config = dict(
    num_classes=3,
    lr_schedule='linear',
    final_lr_fraction=0.05,
)
Rows from block 2, named by matrix and row number. Rows with one number belong to one channel. Each number is 128 + 24 x the weight over its row's rms, rounded and kept within 0 to 255. All counts start at 0. Numbers have three digits each. After the name is the row's rms in percent of the matrix's.
# convs0: first 3x3 conv (model.mid.0.convs.0.weight, 288x288x3x3), inputs 0-7, a 3x3 kernel for each
# convs1: second 3x3 conv (model.mid.0.convs.1.weight, 288x288x3x3, transposed), outputs 0-7, a 3x3 kernel for each
convs0.76 102:146113131112104143191111082125106153139111077124183090141185190050117070086098124123139149132149147110106101083138159122115161096102150123115128114113119120124165146165133125113111126070081103100147121107113112135080
convs1.76 090:121110152182158126115157139122118141125139115119105140134149157102072056169137164125136143118125105115125134132126132111144155108126136133114139122113148120110128148133139136148145139109143113147105148178148101121133
convs0.77 098:128122141136122112132115117120145115129120124106128119140115096127098136115138145126119125130123140144124144143139127126147148124164097106084114137118114137106097128126139121133101136144131140116124097125126120140138
convs1.77 105:091104107138127133129109137145132147130127129135109110128102121125131122104118116118114114106119108106098131116128105110120117117173150164085086127069079139084089116122127095114140127121124115118113092122097123123143
convs0.78 103:072110143112142132142106127063104057138134109162150102139163153107100129134138086115119143133100125137118135105112117130162133136121106140129138136133145152135149108122096146165146173144087096159120147131094112113116
convs1.78 092:171129118164133111070114126128125117141172116148155162109133152165156128169141188121133123145115121127130132153110137146124138168156159127131129142151130143109131148134115115121131152154117113117172152159131081127108
convs0.79 097:098140128129122135114122119163149116133166116117162127127139144134131134138127123135144149133138158127129147173126113151079095148154141152140156183177118119112117128136146124132136138131124135121122135129133087122094
convs1.79 097:078110100114125129132125129154124049180143085195183119123136140096098141124136138145145130082073114108113135099132155128144127118151094091115130104136110117131122108133152119117155119120138102126153125131142124128128
convs0.80 102:141142113148136123132138121148122107143108121145139126137163159138137152124142148133144132124135137118114118099081133118143049161166148184181189174169216203200166118132118123126150132145136141134152134140102130139142
convs1.80 102:151136172137098106135139139162111108169140111189134124134127131125107086173117138124145140129136139111124131155151110138156104109171126134168153148141182161139197145156153146160139082122105134132104117129107123119101
convs0.81 099:092102126129114152114158160143128165135150135131128124101122145136127136145107139146128150140139154156144151162124118142148141161115145094114075111111093160128137133126139123147118126125123123091093140112132131145144
convs1.81 096:101090099115122110144119098163153135109120131071091125136154109138147128114123119127140087139149093140105104095126047161133086122129138098096094135090104169126123122113155098125120134111138134121125118135117140077142
convs0.82 104:144168115129126135107077108157120133168112116159111112192084109156112157040030021108135147097146139081105115131133115134147122128150138150122139143135113139128108129125128142131107120135126136098066091094156153104142
convs1.82 094:105105110145176128129122157137140170158132149117150124117125135135114108170166144102140128079143148113119127139115121152130147141120099156150130157146130138134133125130112111137169127144137151152180114103159177158130
convs0.83 102:109126137127119137138139122105124141113120133116132147142140150122135158147118134124122127126128136135137140124137135131146138127135134131127125130137138139150123106113138106092132111131129141132102134122131131141144
convs1.83 092:098128131107116133137145151112107105146114124126120131131138120115135118113119089123122109131118115126124122130136132123125128133122136149136146152125143146134145117125121121131113125122123108119128129139113112106097
convs0.84 099:113135141135116105150103105099126122143139108112137102152129137130129139127126140146154138147175148156154145152178148148195165142194162096092111072088125080094116120129122144119120126116120110106100115133146120143130
convs1.84 093:140115104144118133127135129126101096126114098173161142137127098130142143123098069130145130106161117125142130094130133104147143103118104123117136123129102106120132126138138115151113086107101078102120077108113083092060
convs0.85 100:141140140122156146125138146128098112141141142131116124129132119117133119130137120152125136172129143164148149107106112114086113146149143081114109091111128121070127145150112154121127140129111122120156176128113159101098
convs1.85 094:112112088124155139109127105145137126146127115130135106156135120145104112125100114123125132123124122112104105131121115116122143151120178149122136124095119132124143125155164106119110092091111117137123139152106106123126
convs0.86 090:131115130109112126107142126110119140122138147125132114155141159135179143077114082147144148152132153156145161136140119136141144136134134113124135143126126161118140109106111086095091085104126116140163081089131125127116
convs1.86 077:112118130089111134115118114140108140122111136123113126111121137120127125145140161126124112109110141117121147128157179097120140101098120121117105132124094115105125118124123125133123148152145114120100124148136112128138
convs0.87 102:134128092119113121155135132141148187164132117123095146121108130129140125089117129124121127150141140130127116109075123114100128131134151125126088119143122104105101127110143122130137136157115102115158116117101112132143
convs1.87 097:083107135111112141142084132143136152103125114100115091126140141107104117112107110139139124124139144069129111161090160178087163222137151183137055149107108121117151125122125116105140091094147066090078109109129089088130
convs0.88 099:110124142154126144147137158109116145131119119122139127129136116114118147146128125129138130134159143131134139124137067152101097133187101131119140173152139141138117133119114120130121126141142131119119133162146160160127
convs1.88 106:135145154113125124151146143145168190129131142123093133108120136128120118139116143125144124139118179116137104124112070166115127163124132116144132122132139138144151129130123117089148118156180213167177130158128171178149
convs0.89 099:122132154111134143133121139093119134126143128109171107132132133104127134122112139147153143128141134160131134150113137099107133104172094081060114083093060058051086150129117107128100108126123151154128115148138136130146
convs1.89 123:092145154148092092102104147120126106105123109106100129128084126104118088130101088116158110152111155105159117135132148137118122149145107126127150093144090108086141141121133138139129117155159164132106149108134124139129
convs0.90 098:150127118169126108135126116124120114138130083144123118118125116136117128132152143118130120125155117138125125146100140129065142160078110097090063106108130101146112127140131140148121154122131134141126132164131137178157
convs1.90 112:098081107141124130163135117124157162100115166103119162130155146117118123158120138127154142104153177079121121158062184173088161190109117173173152165148097124141158144102141126135111108123152083114113139112132109102117
convs0.91 103:127111142105126149137131140142132098132138142105155124108139082135119122121156134118141146101126152097134146148122090110186079102125126142118146124116099110142086112130138170136114162126138122133114139125112135122105
convs1.91 097:177121122174104166169173147147138150107127131133120178125146155114139100117127157080130137117112153108112123117124089110114116106143127147126135156133127107123101109120105122118062095114148155110154121096110170140129
convs0.92 095:131132160105143126121153155131114104128121121124167160104145127140142141128153149152147157159124144174150160102100128120101113128100106120135141125126164120134128109119105089122109143114130131119153118103117107090131
convs1.92 082:142130143109116156122131132113124134122110158105103141123126122127128130141131144120123117137118124122121125144137130127132121130140138128115107112122128106119113127119127131120136138148131133152155105119126103115136
convs0.93 101:121120128114124129129131142116133118143132137134128157131129129110124144132133149143151154138146162125141139116114146116149133116133138167150160140125152154137138129117144120152111134109114109111119132133116127119131
convs1.93 104:086104123077128134098122166107118185078135159062115134131118120152147098158136113102106104134121145107111108140148113135146140159161124120145169161113143166101194138148156120096134113113139158079122106101115108146086
convs0.94 108:158133071102033135140123104164118179103124111155121123150124172104142064133134129103053065168167123094066069119115086130146138129123139108103108154145150135143149072107151140112133125152157164164165121116141111135127
convs1.94 089:145137133139172126109107089138165168122124141086120135205175196123122123118099117149131116126122120107137115126099173118112144146134146126131104135135148156145176091138113133149134148137148127162111138123135148152120
convs0.95 100:131127136116126134152134118142118125130114130120140125131136148127116111127135119128137131130167161120110126075177127160135147143125126094088113099092061077086107117126126126139128121126126101112138147131122144123130
convs1.95 117:093105100122122113099129102133139164137129158128140156110097129112127126088125126143106122100119126123098119151094138126082144085105148090113080090130096072066100124102143120140106175173151110157129167095117182115136
convs0.96 101:120125117119106134123132109129126113146132126129125131138130135118138111127120111149167158150170162160166164135137134165134133141120145132102076112120115108115122140119121137142125120139133132140150129129115136129131
convs1.96 111:102097101129129103103101109151144125117097119140152152128131118117108140106137129100100117118129097135069096134135155074097103089094122085074052065000080042058052104118147121116067130114151164129148148115129188144154
convs0.97 102:135131115120136122115142133101138137131126140144147130146143117144129134128136127134130124129155144143161149127103130103120147112115137104126128140142139126126186144132121137129116131143147139115123146138112112140121
convs1.97 102:086071105124145129123131112123152200064134173061068153136121133103110124131138140119165130152138127142099090120135135133112150094134151133119141123083120124137100147150151144123123136100128108129089105104094174080125
convs0.98 098:157121120131141138151139131155146126125138115109110129112129126130149126156122112137138146135128148140155156104176138135170132138171148107120089076110131072107108129126129115142134132136125120112112150138127140123143
convs1.98 102:092089127121109117144123115153181204114143153092107107119130154134167126132128123128132115093106117097122132106093113122102118121121125116051090114107129107095106102105120104120132129125102153140142132134123141105143
convs0.99 086:140111152099137136144130146120119145125120160149145119147115150134147114090137105152147147164131153168145167125133153139122099161123139114123130099118137172153111100087115078087094094088088110118138091078120113096126
convs1.99 073:102128134114121127105133115139132127095094129100108128123110138125138143139151151123126123127096127115111127146141150136146129120116132136105110130138131112102123143132126138128127157150142114095094113125121120118108
convs0.100 094:105108126127113136101112145169117128157125122150133142140120119139139143130136131153139138163130139148120120170177177145154171133165172144180157172187152138164129157122140157123139155130133110102135107100125116097110
convs1.100 098:107121120091132160093124140108090005199164059233202113108125143111123148139133149140115113136135109139117106113116134104121142110117114072071065089117098075063036109116105133151136128144143133149149130135145147156170
convs0.101 088:110137133145140122128122118118136114126121140129123123124120131139149145140134129163160152160104153159145172130147143147096103165151136081104088113083089108100111117128145114095165126116139157121139131091113160089158
convs1.101 104:087109122085113069122101109130119129122089126152103110136093130135117131151095122131126148108146114145143110084106043099105104120101101125052098099086119103107081115155138118123134121119125104084122109112120110132108
convs0.102 100:141121136119116122119162131106119126130127127132144140131138158127133147146120128135142152155131149169154156116117113125116118120107105133112126139137138134131119106102098078103103106111128109132152083115120107108117
convs1.102 084:139128152118139156113128133143111137129107135134102126116145130122148128147152143108122107117126136119122142138141152120131132123125129124126113135139112132129118126120128134132124147147142132137141121134132121132147
convs0.103 099:156134131125122127138118142127142105112129144094108125127139109138124144133132139136150144142134134133122124159128136171132115151122105099117065109112066078093061126122125110128121107129144130124111128097087133107123
convs1.103 095:114119138129119094104098113107176209083152215061115183144143136134155156142107091120125115138128136114122109130121115119122098112116101130113090125121090115087067111112098129122130122135129127114141126124141169139160
convs0.104 100:173133106108129127130125136120107165116122115108124142129132130135151127116124110141131130150133147147153152121115131123084137167093108139117119090126101123134107129114136168138116119124126109129136146159140174130091
convs1.104 090:156105167116108094138095104117122141142117132127127140114131162144138129160139097126117154109110123116092126128150118132175155132140125116099038111148114118143088141148129120171130119145139129092074078099106087131107
convs0.105 099:147107124127109122133127119165129126129114094147132124113112118123129126143149122137151146122112148137145150123107125152130113133178136060099108120106112075103110119139137108141116130144120123114112126128133115116124
convs1.105 096:121131136123111112102114122114107112136142144135132125103079112110130173144090109096120133087086095081109113103102111092116094101134093072077096059106094081088080103110142113117148131128156149152140147132148183154143
convs0.106 102:130019089136142144107138165154130160126123130119091070007161142133136092157143128122112134143151146150123143136145158120127161131116131132159154133146086110100134042107112129132121073010053077138114110087110118110110
convs1.106 094:194161108117108130164141117147172114131142106152143093150104114151115152119130146117108140134128114144126153171136135168125066133082132151159144167121115135093122130142140110159145138148160090110174126163144085125131
convs0.107 096:129111125125117122145120132138133121112122104149136128125136115137130135130132125122117121120131125115112120131169077123186013113155083159159170170157158135160139135130120129107122125136139145121157144135161165138153
convs1.107 100:108120109138131123124143092102127166063134170066111155161151151144114148112126180150168142173204149192151132145182140101167149107152173170134192147099175160137171154157140138129121136138123075120096111104128090112124
convs0.108 100:080133147122135111115158152135145137151135111130124113126121088160123110149150166139137143137094144137118129132154118150137132169127117112135128098119121124119106159152176176180180191204190100096096114124109123123129
convs1.108 102:110110120128118131131126129096110118104116119104090113097103088131120118111112126099101137128128123126118098105122099100139140091100119166140134137138152138132140113112094097102084099089089107101113107118132126104114
convs0.109 101:122116141133138117131133131120132136136144127130133113139113113135140136154122123155148155159143146153136161165151118138107135158135119151152132155127153138168169139111120133115125118118113138088123123127123119093109
convs1.109 112:093112134121139110102100148106123150087106093089068111131104127145111140153124149124122109116161165091144080116081145153096102141116070149116112144104110121139142148119122153143093116135125123136122117109130124136140
convs0.110 100:128134154118119143127138128143109121125119123131148133121128121116139133120113132154151149148159151156154151147132113100118134137116104120098096111108147138149102131118109136131115119143137118116123118130138163141144
convs1.110 115:087116102113102096114091140107132164072118180123120161131141134120134145118130152114125130128103144107131103147119141139099123125118107141129110086095100110096108116109100152123121156143174110136142132117127125141141
convs0.111 100:129133130116123127110116127145119104138135114123114132119129137128132133134146136134123126149125132135118135124135141150132094129135108113170149187152167164183157151151144142143155141144160122124133100111106115113101
convs1.111 109:135139148142127126126128110163132102157132100148128096096149121100158151119121132098132129121119143122137157125116104120147137123146143119111100122101102092115125129152131137140152131146162131089134138144122134154127
convs0.112 104:117136129129112159124148131100109098133110130130142137132146162116124150123124131145139141137119119130109123121176177141135143067104150128120091090124114131076108133109102138122131115134118095113134106110139132132129
convs1.112 099:146135133136097082116105116145119129118123142133111145138135127148139104105091141136145110117124102130109137132137134093136145124181168123137122131144171125129120139148142137162089140102168152107136128123137159170118
convs0.113 099:134155129150146153088141157111116120089144110138149114126125128124132126128117098137136147116123159106124129133143131159104150148083161124152154148113164160175133144120125115106106128127133150115148139107111181157143
convs1.113 096:114139117105120151125139153148110106154107144173155158157119102126110105137152132104132136109105120113121110122155127127150124145156137140129165157138135124117152148135160121137115112108135132127098128154105120143122
convs0.114 099:133131156128127136119136131139140136132113134130132117131132114121136142123132124114110123118106129123112109107155165058166199071111146121093070122113073086107083112128124129133121135113116136116130139136141137110151
convs1.114 115:113114113114113098135123140070124174075131181092129166142166129123151125103151125153141126175103140145123154164161088149165046154165076111158150090130163103095153119126115126109119131113135087116121096121115092131129
convs0.115 095:124124132123131106152126113123137098161130115116140120130113119133122118125127125128134119116129132125126131125127132120126120130150145140124127130133092125107114155127141125125134134123116147140135115130132136142130
convs1.115 116:189149169113100096143149141143113106136127089141139115125108131100126105136134129128130126142109158099146142081127121098153132125159117145118039151063106087104117114134154114118132104124135093098106066133116117133123
convs0.116 093:134118117127125127118149135126128134159138138146155146123129156131129153148119126147146151161150153172161163125111131118106104115110133118107127142133136132142141100101106087100113103109133105119152076084104092108114
convs1.116 072:103110146106127136107123143148125119118094122135115133106141122128141118163154137123129101134140157136128144139146161127118144139125141118128122142152113130128135134133145128131127149137147126143157114133121101122142
convs0.117 096:121121118136118135129142124140131152130132105120151125140155145120151138131091123147130151153130151160146145124082121155131151116110105137110124137139137126136127095085102107110113122092104078103109083112089096088141
convs1.117 086:146153147129125135090084129133109127146143146125113109109123109113134130149157152088103108115123135123130131140147156128141132123126118107131096137119106112127104127131141135141124146146147133161159117138139106131133
convs0.118 100:158153070185095150118164179193117145144126093163074107143088139102144114184111153144147141156169127154131128141154140124145130146132118143130138101130142120128132104148164111136102097070112077083092149112114107110129
convs1.118 094:127102114100169133151097122123154138090141123111122119118140122113118129111124123115109113119108150093118130133121124112125109124141117148118122139113119129096120146139115155123121138161125116121145132131118105101140
convs0.119 097:124136124125112126103131121162118119119121102146112129128126144102138133122135124147157152153175146143147140170164169071123083161088192155173152148146163137169157150134140151140131126117125108116127133093120117107116
convs1.119 107:117126137115132139128127155134124022185152069184170101116129130118134147112150142115116124118165126129095131151119169112137094142142101105111095128129134100118111132114104123147123135144161149161156167147168153163163
convs0.120 103:114118128121136137119127134125136141125137135126134141122113105138126132105131143133140135147148133149151146164140133171126106150043090182169134125171178157160125159130124109120116163113131114125114143123145151126105
convs1.120 098:106110108157132125144141127135142150127129169088127157102117136121146132107125122106130137117164127130104150204132152158102123137079141121164139072145096069141116106092099134119124142123177136122122139122124119120138
convs0.121 102:128165114145105112100118129146145159135124147096081121123107134121129126183138134156151163149078146155150162128154151155188170138128167116119139122131125130130114112133131114102139105134136122097113137146155108114125
convs1.121 102:106118140128134099123137116134143108127129122126139144098135122118129130126136143134122114153143139128085119116130130106151111142145140109124101093117106105109126129111097147160117134150149148112113116105127153126113
convs0.122 110:127124139133104129100148139138117136127126113143123130117137128098126122121115128136128144121124142139130150143136136148125139158153152129134114114109117122142117101113094124112113124136107137143151133145142149136149
convs1.122 109:105113142095127124113117119105106105126122121153157150146159141127138122134127123117126106135164123141132103157133136144147124166148134094113136104118138118121149195178174164143140153142158142151121146130119124120122
convs0.123 102:125150098068128134106089157111136183093107060087155108171111084073159131140107167141132116152156127133129076138162160128124123100127103125127120100134143097104127080070127123136147177113195070128142114132115078107150
convs1.123 096:122158140154091159131044114149131121158163148145118123146138165148131137144169139106105113140136133132132139138116163120125153120107109147147146109108129102107099116130130144138133137149133148093099160141145147212163
convs0.124 100:154104170143137155179113065189102100193132121077100155102136088126141040133134049146154150115145153114147143138152145105131098123142142146148139138133131164150122114111084164149172107166176130113097133134128111109062
convs1.124 114:072099079120121122057127100116113140133118118130138112169144161138091126133115117086093086106117104086129138122119099116134153131134132121113102137146124130133139102140145134139159115103118131147170122098159205172153
convs0.125 104:127164162082112164193091135094105170156117156079096181150000129136126120114125132165128083179142101160133139098129135110146144112121135118147138126143135143149147071103088072097135152053134099073142147131139111109077
convs1.125 095:118155114126139117136090193144106117103097122143101154140125104122129106104128085142142106121106115136126113124098148114126124139126139085104126106141124099154157110160128111111144112153129152121118102121184169153093
convs0.126 096:134143133148117137130140123128132115119139130105129121135130140114131125134122135126135157145154170135147140112169110168088136144103114124116089112115101115126085105150113155139133136141142147131123131131136136150140
convs1.126 108:124095142107100100104118143125124185090111145127143183114106117150116111117115097116124128099136121134090117139123110133124096104140126106091085117091103122094071103109125119086137147180132154145125135158129154127155
convs0.127 115:120121129154144146204127118140125110138103133129149126110108111107123129071112116139141153134105149154157178128139130107097113124111138119099133127135138124127122152153149151140119160126085202181202175151165166132145
convs1.127 094:120136107099128104115100130119099112121093119145119116118097109174105080196145122112125102116134106094121112141109132134125127109112126110121130127110116131136135088113158074124149085098137095118117095132117083100113
convs0.128 103:128135124143147120158133115140116128149130115129130129145125101164147128111117121134129137137104138138127133116116122106095122120095117137135142133132132131123134178175155169175157175192188099099067113116098102079083
convs1.128 097:116122127139125141132125131116126142106113124114103119096123132129122135124123128120120116131138115130122099105130108097129144084106130163133152142116130148134116094114093104104096094110084111111112116115101119101089
convs0.129 098:126132127121124128134141120146137128128120112151118119136106118116135112134120120124131126129163141144133139142176117072052079124155141142139158105105156156171116157141138120129131114123107107103135119114135117128133
convs1.129 111:184163172156119177181162179128111073172134080160150099092138136121104113121131141121118100124138108128120123123156136148136161132133137140124120147164147127144121123121122158139151136125121166155147164179170101123130
convs0.130 098:135130138114140147148132125113129129162128119121140141132109119124137134116121124145131145124123127124126147080147117171094122087131141102091088086074094117109080135117132125120118118149137162109116152139133163172139
convs1.130 111:076081056051058072074108074126149148159112130143157161119111123106121146136139115134109123107116102140147107120161099101125145128084113145124141151123145118165096134122130130146145148189138147123136112108135153117142
convs0.131 083:100130122139155149123126116131134140111141164137125130113115150125116125139129160143140142145123148150147160161120183151130148121095126115117167151124095135158158122125120097074098104106140141123136110114129107146132
convs1.131 087:139137125116108084144120131108092104089124131125110101126099144103105116122143125114108125125147142117138165121115148156125092136140125117101095096147062102125148116101114145119108124105111089087118104094119095090117
convs0.132 098:092143122117117127140120130103143127097130145119146138142133141127157180118140124128139139124132144118136127159098099169119123137111141128136152174114100131145149156111136135139130161169141158150156169168150149154124
convs1.132 095:090120084134126116109114157137114125137136139191140164133119122115098124133135149160157185119095122134096145104107119120122111110127120116060117131131114120130106096089113100093112122102122131127135087132128111116122
convs0.133 117:146133074122120144157151108054084173103082114096091133110128167103133120153128152068065058126139100106114084127130145138127121120146131124117130116134110116112121110173150153167138131156148065120093119104127123124150
convs1.133 097:201139179140158150122100117138156157135128141116117132144159175114128141097137152117141118116111127111110125123115144129124115146140140161147142145155158133133139129133118151147138124117135120119108155155131140143157
convs0.134 098:135117121126137134137114125142138116107136105101120141147134147134134122128129128134118151142169162137137155104150082161128106173072125150149103154186145146149149139160123143153134144133140136142141130119119125126143
convs1.134 116:139128137147139157133130113132165186102123162082128153111149156130139116128137118118132154122128131173111139138109168114116168096135142122082063143104070127099081128102148123139152180176136134156142156113140176116165
convs0.135 100:111151121125127121126142135108131150110123123125119111105115134113141148143147132102105105129139127122125133152130131109130135107142126146103106133132132136088117121126126143106128118095129106122136116138128095112116
convs1.135 105:106069104126116119130118115116139158113134162127144170122145123128136121101123098139121129134129131125120129110108128104114125120135134104102118122100102113108089130120134124120117114127123117137115102137131109114133
convs0.136 092:115124141131131131127127115129157126135135156155143129134131128124117128128127145147132137149130145141149147064161155114067165164068135193198201153157159153197181133124113147129124163109140131146124088097124113127142
convs1.136 117:112088111107089098126072113114125143119127139096094115134137118104120120156136135096126133134160172112130154211069208219096135176163048190176167112160162189151200144133165147116131111084129117123145102145133082134140
convs0.137 098:141109122117129123132124131134112103133106134146130127126134107135142121139126117155163149146156144138133127113102130143115131137121100129137100091140096099095124116131148127151143140138145129126092143130101125130137
convs1.137 097:107100102129115126128123104126164175098137162116128168135152111164162144161157117143125126102103113117132138124130096135175127151172136131132071184151127159135133152148132162162124115093074114119123098088105106102107
convs0.138 100:105099109125113125117132127141124139109123100137129144125140144135109136137137141126138135129155145134133131216158148156093100149118086136146132160151135108130106132147138126102123107143116123127120138129124129122125
convs1.138 098:142134114169144160136130127101105084136117125151153153132138120138123139137143133133125127128127131146125117094163123086190132106117100109102120103147109126111127167163150126132128149140130142133168131123145118136113
convs0.139 084:115136127110118121112136145137126125131121146127129091137096153141174128091149118150148145162136157161153165131126142136113124131130151092118122132123105171129148127104091087084099083052085101112171115074117153117115
convs1.139 071:088103115094121123110127100129134136115099135107122116133105122139107119127136160144121093145130150156128125126145134124093132129093129103108087129123096103098128130124109122129140134152128144125088122151113110135110
convs0.140 102:120123120138133132129124119117141145155126144132125138129124150116114114124118123136134140142158150146154146111124139153107133106143100140107081132136119116115121138140135135140136123119162159130111142118131137152139
convs1.140 098:112082090097113123128130132089153174106135171112112152129133188118146162131144127118080099098117134097130122109097137129117105139100101153120121147128123124157124135105121141122098177130160119145146107132119181143162
convs0.141 101:140124097127119116110097141133168174126155132131138178176153110151105092126112079145118139148103141152146142128102137120150147112121138101115112108085111107125089109143115142125122148129108125169177144141144150150140
convs1.141 099:153126099136109102147091112103107108104088121094118135124125089121121096109125099121120132157161138146142151145126159120135100139155102120110089108122111119136146133121127113124111132103132112113103147102110121129089
convs0.142 104:130045167161112076141139131125127094089117076141100034036086160088138137134159153130158129128144110156154121129132148122180143141119119127145136120139134125129115177151106135095153123109087108133185124143127121178150
convs1.142 096:156040176177159104138117140160186123105112131144143101110148091121169165138122177117087141146132138118136096129105099129122122126136121110126137080133145121133150167142106143095117151139126104149111116117118075130132
convs0.143 101:116137137124120113133123130139144130133130132118126117122116111137137123127132125104117124118133143122114120148099134165123125163163122108091104106121119145124102126133137120133129128126121118112108136131136150128140
convs1.143 103:118133130133148139103140125086138195064126177072116142160140146142134118124122098126135136123148136094121155135100154115122133133149142150130106161139102157100136138129151126135123123097106095101118089124114109107103
convs0.144 099:139122141123126121123141132108115121131125130120148158121142155127138151143131138141143153153129147169152156111110119122113107115105105122112126146119146128134112110105094075110104126122140122137163091115119098098111
convs1.144 084:138126163112125156112127130134118144118105139124104132113142132127146126149147139111126113124130139123126138138132140121130126123130140127117109131137112128126121128119125136133126144144145133139148120136133113118138
convs0.145 102:183113086144132106120138138218100079141141092134103087078075159175074095132178145138158161138181189157152162131125130121150160100141128108123149146153161139117125098160172137132154114042071068066160109131075164192154
convs1.145 096:174033101148116134163100097106157094104122124129143113131129110168150123095099118171138136120147130138118107112108123136114114136161120113130150117116134136109153116120131152110118138123147136166136160139132111149143
convs0.146 091:145123150108128134121150127128114126125129133150146094121117152128156147113129140148148158166143157170160168126131121127125109125137140102116121127128126145139130094095081085082091099090089119111154102082123135105122
convs1.146 073:119117137092129137097127103121121131113091139114098115113137140138145126166136148116118098131124139134126132132130150120115135129116136120113118128137101137131131139127112131122129123153129127132124129138119123116109
convs0.147 099:115111124120120110122106132115098124127138121134126129103133121124121139134113106152157131148147137152153128144100171108155088110082197132137108156139145157142125108116125114110143126137131108095115114116120104130135
convs1.147 114:117134146134120117154113134163142130151136143140138098105119096072121139123114141109110108100125105117135118102153133105144130143111137134135106145157119153168129106114092139177109170139140174128135191126177161156144
convs0.148 100:153102191150091160187112135178143233126160147080081165112066112128165055119145098153148147148148146140132114111137135108118103138127136134120116117133095126135115092140083141108133109164152127081121166145104107111055
convs1.148 106:060101194148134137035102107105093119129111137122125116130137171141101103108112113130110098132155136125161141127137119119121148116136135104141117110121116104146118096133108136128144132136126121153087086113170191140135
convs0.149 101:137120136123127132139119108132135109155129133111151132129123115142135113139143127132132134134153146129144137141177139107140142121146135122133129154143123133137161129114127137125134148118134134125132128113119128118101
convs1.149 091:151130136116100151144133171122106090143112110147122107076087098143106124124131101113111123092130110097127103131132139145148130126128138089146117137152122105144095120142154112152137153143162141143110119132120111151110
convs0.150 098:129139120156150116117114136139162124117127133108106120120126124128133139130148129142154149143169151146142136135126115119136146124144141126143140156123135131156118138151138138132133113087130128120124126127120110124122
convs1.150 100:110109126096109118118133123092124155111151186121155189121119133116131153124110127125131141111099093130124120099112104114157122086116108054094055098118074062108062129143129109116131111100124165158147149140130128127124
convs0.151 100:147151128146123127121123149149130126145138129134118137150111111132114137122147118130153136112140135131145136128147090118161178115144142117117139165134119187110168152163158145156115122123102107122124133143145114146126
convs1.151 105:091106086168157158136134130119124122120134122146123092136091087112136108095130107142131115175142135134133123106111104110092085105122092135158128163130064175118099134122127114115113071081092161177126106140101131147118
convs0.152 101:116148144124147121125139132133114140117142126143138134140149121151113121124132131139131122159160143145148115161118139152119146104058113144130078116109107108103044098142123136149150142140143117121103155128132119130140
convs1.152 098:097113130155114132109072092138104129106120149124125157126109139097120136158134149178152144153172099169118145130106129108129129077128103132094084090108106098094059133115128128134142147144109106108063141122101129127092
convs0.153 103:120119119136093108147128129146127107122135118103089130114125108126135122152134127129139144128184157135141138143146147112124146121116132104095141127116135093120116130144135133139134165134139116120154109130140133140119
convs1.153 096:106111123135134117157108094126169195094130144088096123149132092131159133104100097133086109128130105118152111136099137107082154109092137093125093120123170085171142141122133138119087140137113079110077156084076140122108
convs0.154 101:121126123121116149124133147164129127148128119134153105141131140124135121140127133143150146153155136142129150114151117144134148098173091110147132116146097099129123131128132135123131153133146131111139110120119133127133
convs1.154 091:104129095124104107134146115176169139136167147166154161106119142134159110138149152151151118128156152112138109110166108112135094125127087108162123101102102125070149127155115161156159139139152139113129105114101161116150
convs0.155 092:153112174075130140121136150130119122146137155134168156106143135146128129130122130141142153156147149165153162135142126134102096147121115104135141116142156125130134096102104073086101100077135107114140085096123124094125
convs1.155 071:143105142092116172095164132120127141121113147117096139119140136132147125140151145114110113124110134118123139155143143133138137143126135126127131126143113142122134135130141138136126147148163115133163104134152107105141
convs0.156 100:121137152123133131110148142124117120122123122135159151118145143136152139138139136145141150155121144166146157108098123122115110114095084134129143135138160123134125109113107074121108149115143112136155104123118104103131
convs1.156 087:144139160122120158121131141128116133137127151124112140118138131125141134137139143108117109123122129121121128146144147133141131128137142129122113130137129116119114126123133135133133147147145139149154113125137108124146
convs0.157 105:140142133108131144118133139142144121123112127141134130144112136127099127127123105150146153162112153165158168151114164160136178107170182140157130194188150178178175104114129098119127104101134110080101131092099144107101
convs1.157 098:104161114136141117096126103166157111146144120130114133148102078136161142148136109122114097101132137110150126086131167100120157137074117113073134105071065141106106108131148137150106083113112121135139112134147141138123
convs0.158 101:133144124118104136130144129129126102121089106109092128144134124130112115135113147141127135159142148143154147109186150120174113075100075165142140156120126138117065145116128122137127123116125137133109155175126143118136
convs1.158 087:087089087107126117103092088103108113122114152152163186134126094134155104136134120120141110113165106126090090146149114151141126121120104173122071181119085088116047115138128113133121094100084092137133085108100098113138
convs0.159 099:114127138129129125126110128138139132136136129149131121126140135108135129136113145133142155134130134148131148161095146149055155126072155066066095075060070084068076129131132117118128109126112124106133133102130121121120
convs1.159 114:064072091106126112120125154151171171118144134110125126150145139139114134132114116132120145100156159116130132179088193158097185180104193152126088120123065108149099159124155130107144116114125095066085099089091106109103
convs0.160 101:118125134123127147109132106118109114126127122151111145127122126138123127118115129130129123139160145138138124150106136159154131107099089077144128122140085156109115112135130124148127129148129154131152122126147142108136
convs1.160 106:129119122122127109156159146095134134116127133097127149122134122119136115093146161103085144125148105137139140134148113098151105039125117096110123102104130134109074088090081110121087183136118130137160146128125146131181
convs0.161 096:110121122123130124111130134140124132138137113108116129112107146111130122138125130141154155134133149123133148188162123107176132163170203129132140101129151111134105157135151143125152138140124095108113110106123123114129
convs1.161 106:127108124109123118106117123145098015209151077230184090095129135100145146110144132126134121118141121133136142139117139109128101123132103091111104117130122104128075119120097147172125142144152127140130141131153130160161
convs0.162 100:135113138131141144152131105178127179156134078131150147111137100133110134140104161156155151130133135125137122124118135150130122143158145153136137116115139112148107123127123131138116112148145138124107133142091128107145
convs1.162 096:186139124112146144127156148088091132116112151119125141105075099140145109124132116123147127119157121129105110127121094131129141093109124128094121102129099096123101152173123153142141082103082106108138125130126136115101
convs0.163 100:078110111106114138106150176133123109128142146169097135090161124096118126114126123151131104146097086151127116111100123118146142133152161137107131122102108144105138135171151161143121148148136137138085139121138122144088
convs1.163 102:080096107083141163149134128117134147109108148132098139156121125154114165126111150106126103118133123133109094118141126132153105142133143116121093133134141119136146122137145106130157127138156135128182103107120079097146